Weights of a small spectrogram enhancement model.
Data: 26041 training examples, 103.2 epochs.
Rows from block 17 of a small spectrogram enhancement model, named by matrix and row number. Each number is 128 + 32 x the weight over its row's rms, rounded and kept within 0 to 255. All counts start at 0. Numbers have three digits each.
After each channel's rows are labels from the 100 clips, of 14976, where the channel reaches its highest value: "top examples" is what is common among them. Only what is clearly more common there than usual is listed. The data: drum patterns on synthesised drum kits. In brackets: how many of the 100.
# conv: 3x3 conv (model.decb.2.0.conv.weight, 64x128x3x3, each kernel summed), inputs 0-63

conv.10:153157080148146179108125116106141132163140140143123066112168148141094146109176103186070112110074121146173127111123152164097196052128056032066169155128161160156117176131125143193152142106144049
top examples: mains hum (28)

conv.58:188127093132115148081120081158055110178158126200102067169151156090077168143113133142207140147067113156114122101138192184158177081168109086138198152119140119146118161172081115134167127080178119
top examples: cowbell (53)

conv.14:152150158158060150116139096116151147132129147141115184157133092130096130112146092151144124118186135125167111115127130146104147153137156061082121115171129141159117143082104121129182168171096131
top examples: quiet level (72); one drop (25)

conv.2:154091114133078136206065117186119087134070074105198122127146098106135110227155137082124208189186116127149140149123100085158086200157099171175100111152126099092185108147176102097152110106090133
top examples: clipping (54); text has "clipped" (54); muffled (low-pass) (36)

conv.63:139101129109156148105121134138118154179098129139137185164149141083090162095136107148142120132094145152126130125121186149121182100108185132083158136099092107120147136126113114138133133123142078
top examples: rimshot (78)

conv.6:139139108101139101129113100163107096106174143117121151160140123129070168105179162093137145104192180112172162085147135140096132166141160097081119089122116162119149130143143160086127169134116169
top examples: quiet level (72)

conv.8:134150091134154120127077094095188143124172223146048171144152161184117096169166111160112070157135163118195160132109147212173184161156143052087110122141171171171137184129129158158096160166084113
top examples: thin (high-pass) (46)

conv.35:053096199129103124174114175113135124098140134177112089106122139131135133142096106125091152128092103105182078144096156101055079162157117199136096166144147107068133101168125119159122088164105101
top examples: mains hum (99)

conv.4:159076130101108111212144136111109127159111051105129123135155116089131106091068149105072146123063079132072095073109133099099141140140087149189115152171112120164110088174136118108103137087146120
top examples: clipping (88); text has "clipped" (88); crash cymbal (52)

conv.1:066155179132184124131156124168114080098191132170112135123067108192086129166167107064157091123137142147216169168057044175184113195123161124126111123101152119082131150110087184058203182171098142
top examples: thin (high-pass) (59)

conv.28:099118109147076113178130137150173102074135139149028156110100099173136029127192133163108104113148196156141149108118063140096127143125157126079107145124175125115130177060206159123120180154042136
top examples: thin (high-pass) (58)

conv.3:156095157153116103157139177161112145130108132113101114114121159117131113145135125148130075083116145121083126140084097143120109122148056126153113123051149172130140161099092137133126098194121120
top examples: quiet level (66); one drop (26)

conv.19:082141154146192096190074107174141103111108088080085104093129113137112173154111129109122169100179173140119146126165123113118087194113169200149145124115109143114139083175174097108098088098114186
top examples: thin (high-pass) (45)

conv.62:098169139084103088232115118123175069129106130139067136101083111065170092113095110144076144121142086182143123120086131084113061174124153043125082142115133191144123123101172084115065087104122165
top examples: thin (high-pass) (30)

conv.51:165151124095130152166084102108082124158151126103172101140164155060201130120078132139154187086105090138125077114173232069108170109123063061176175172140046149160142107164131090122096058093171094
top examples: reverberation (73); text has "room" (73); text has "reverberant" (73)

conv.12:140107111135156128112080129135134114161110204167120143166181216140107145198072120161151129163094091171167121110172141213131107140143106076062098114114124124180140161195157159189113097164098106
top examples: rimshot (68)

conv.38:088078116085159114046103138162113123161128134122182104168157108179159180067141143110142111122052103142087152215117145142106132065138142151161157204065147096182122117183118096124146120100221166
top examples: clipping (28); text has "clipped" (28)

conv.37:118125168123106129149118144195125094099063103120179106135127104179129104198123138115148174169148125170121133153140049124169112167113140195186099095122116123106151098119153116090163103134068150
top examples: thin (high-pass) (33)

conv.59:090163159163157100207054145078200116044079149149060121092107084185123082128178097148062084161139156111153131108108108114110132161130173097072103138105142203095078186062115115165081128146149123
top examples: thin (high-pass) (77)

conv.47:080129155174170090197090031130108126116081135096099123073135137108162077166084113111095155181173175160182101136148141096092136185080159055124158125063109189091101118113139109146105147082115106
top examples: thin (high-pass) (32)

conv.32:200124095097092177051162146138090162138112095177180162164159156162085198172096130187188137134095104132080170135091144136106141113248086130138165184099165078178155108120089162152162173113124140
top examples: white noise (28); clipping (27); text has "clipped" (27)

conv.48:087131084104089139107089153092157092114171155133153129172138123148141102101163183131131142124086116120186115095158132156134132114148134073108125165095151165164151135052150124112137152144045128
top examples: muffled (low-pass) (56); rimshot (55); clipping (41); text has "clipped" (41)

conv.43:068124100210128105070128174149107109103159135131081124156119135091070116100207112094124080096107202119045128137130148176145172127127137091120196115119166137112062193118158151158152171165109132
top examples: cowbell (47)

conv.46:086124144106074162088107123147149150164169146112165147104197087181139141176142170145126141139127158142098176204131149140089098157217151134097146157075189141159151084098060139106161161040161180
top examples: quiet level (75)

conv.56:120140123072142138132083116117079104176143184104125105193169104118148145154121149096126103112130177086108117118141183112201150162132116092126196116092140147153116129124137108154174115093149128
top examples: half-time (33); clipping (29); text has "clipped" (29)

conv.20:115124098120195097143117118137055127157097094107119104097120141061121099096096140051064178200162147122094116021137124145113114157022103113124145087183104102064046069139145123117116078115145165
top examples: clipping (44); text has "clipped" (44); text has "noise" (42)

conv.15:152106091164200152182134154143215186130131177153048068145111113178124097169130133154138109117103167118110108135136100155121099093169154131114152159169152134161124128168144136171072117135165181
top examples: mains hum (67)

conv.42:118135107092183104213108092119116124092109085117094161091097135195112132061150105063169175118095130156164112089165106156104192122044087111151168178188102156149072081111143124122112153067073181
top examples: text has "noise" (44)

conv.52:133169158073030123131106147134173146153131231171111176205094071136167092151112202099196132038085113129124112180125152107170110097130126108131090140105106145147104153089089093133159133103085103
top examples: rimshot (65)

conv.17:091182156167194098165084101124207127083156141089126143143118112227107085146185123130124129115131105084165160157152129152149172134095061086078174152090104181197111153044118120191126135140091150
top examples: thin (high-pass) (50)

conv.24:172078149098056190050175181134134154128134099204115154172130134151110178110163147190211114100008162105072175133104116161133142010149107152129095122178110093151128133139054140114124104151129139
top examples: rimshot (91); march (36)

conv.54:085168138210122121102174102199132126097148124086080069136074124127057128107165122069162021116128178134118123139127083158098064178131142176111158072089165183096083154108115159134158135187103130
top examples: thin (high-pass) (51)

conv.60:080084164122132049186117136132140080130107119067154179115136102147134104146131137052166124167135147130104137142131028135194098207071192219185091056122126134060118148137131141092200133136088169
top examples: thin (high-pass) (50)

conv.21:122146092146089096135100153096157106145149165151063131171126150107131122156135125138149071122098097143080145106108177213166110142159186093115193119110148163133095122081130170161151158164098138
top examples: rimshot (89); march (25)

conv.45:157097147101052186139134103121128147196091108127133113184168125050142148157075194168127189138099121087091124115151201110109155028146113060141187166154125133189154122138170111183108052086174078
top examples: mains hum (44)

conv.49:135128156143208129140101156118124089115089100065167153065121098216156109112136111099106106064180119142138119145175104139125124202079134177160060109114122169118153093108094075083138142149091178
top examples: quiet level (64)

conv.29:148201183029110071142142127165079125189190142032160146082127133050167126123105121064111109093118207140110143147144115128090138137187104163072101149098166135157175137086075167039156151107126125
top examples: clipping (48); muffled (low-pass) (48); text has "clipped" (48)

conv.41:128118088137051146145165151123110122164130146165123101139119144067167079169172126106154132169099125119123113093077136105143115135127137132116122079198135056116098146131184138141115130155098083
top examples: rimshot (52); mains hum (25)

conv.16:161157139105175089150074107096141109110147137177086132073113220198128097097078141142143185112112132160193119092144132138059114142119088126088099189195117120154079095121155151095126083072150144
top examples: rumble (39); muffled (low-pass) (29); pink noise (26)

conv.13:136135153155155136087134134106109106135130126110144153094150097155148134082121110129097097094175115163118126128162169143107138119126137122124099125032125177142128140110066104129113137134170191
top examples: quiet level (67)

conv.7:117157099170136148110149107189123122126125117151174127094140134156101156160137091125119103151147106175177180174088133160103116162200166108077121160043174131137177144114044133104144142129188073
top examples: reverberation (79); text has "room" (79); text has "reverberant" (79); clipping (49)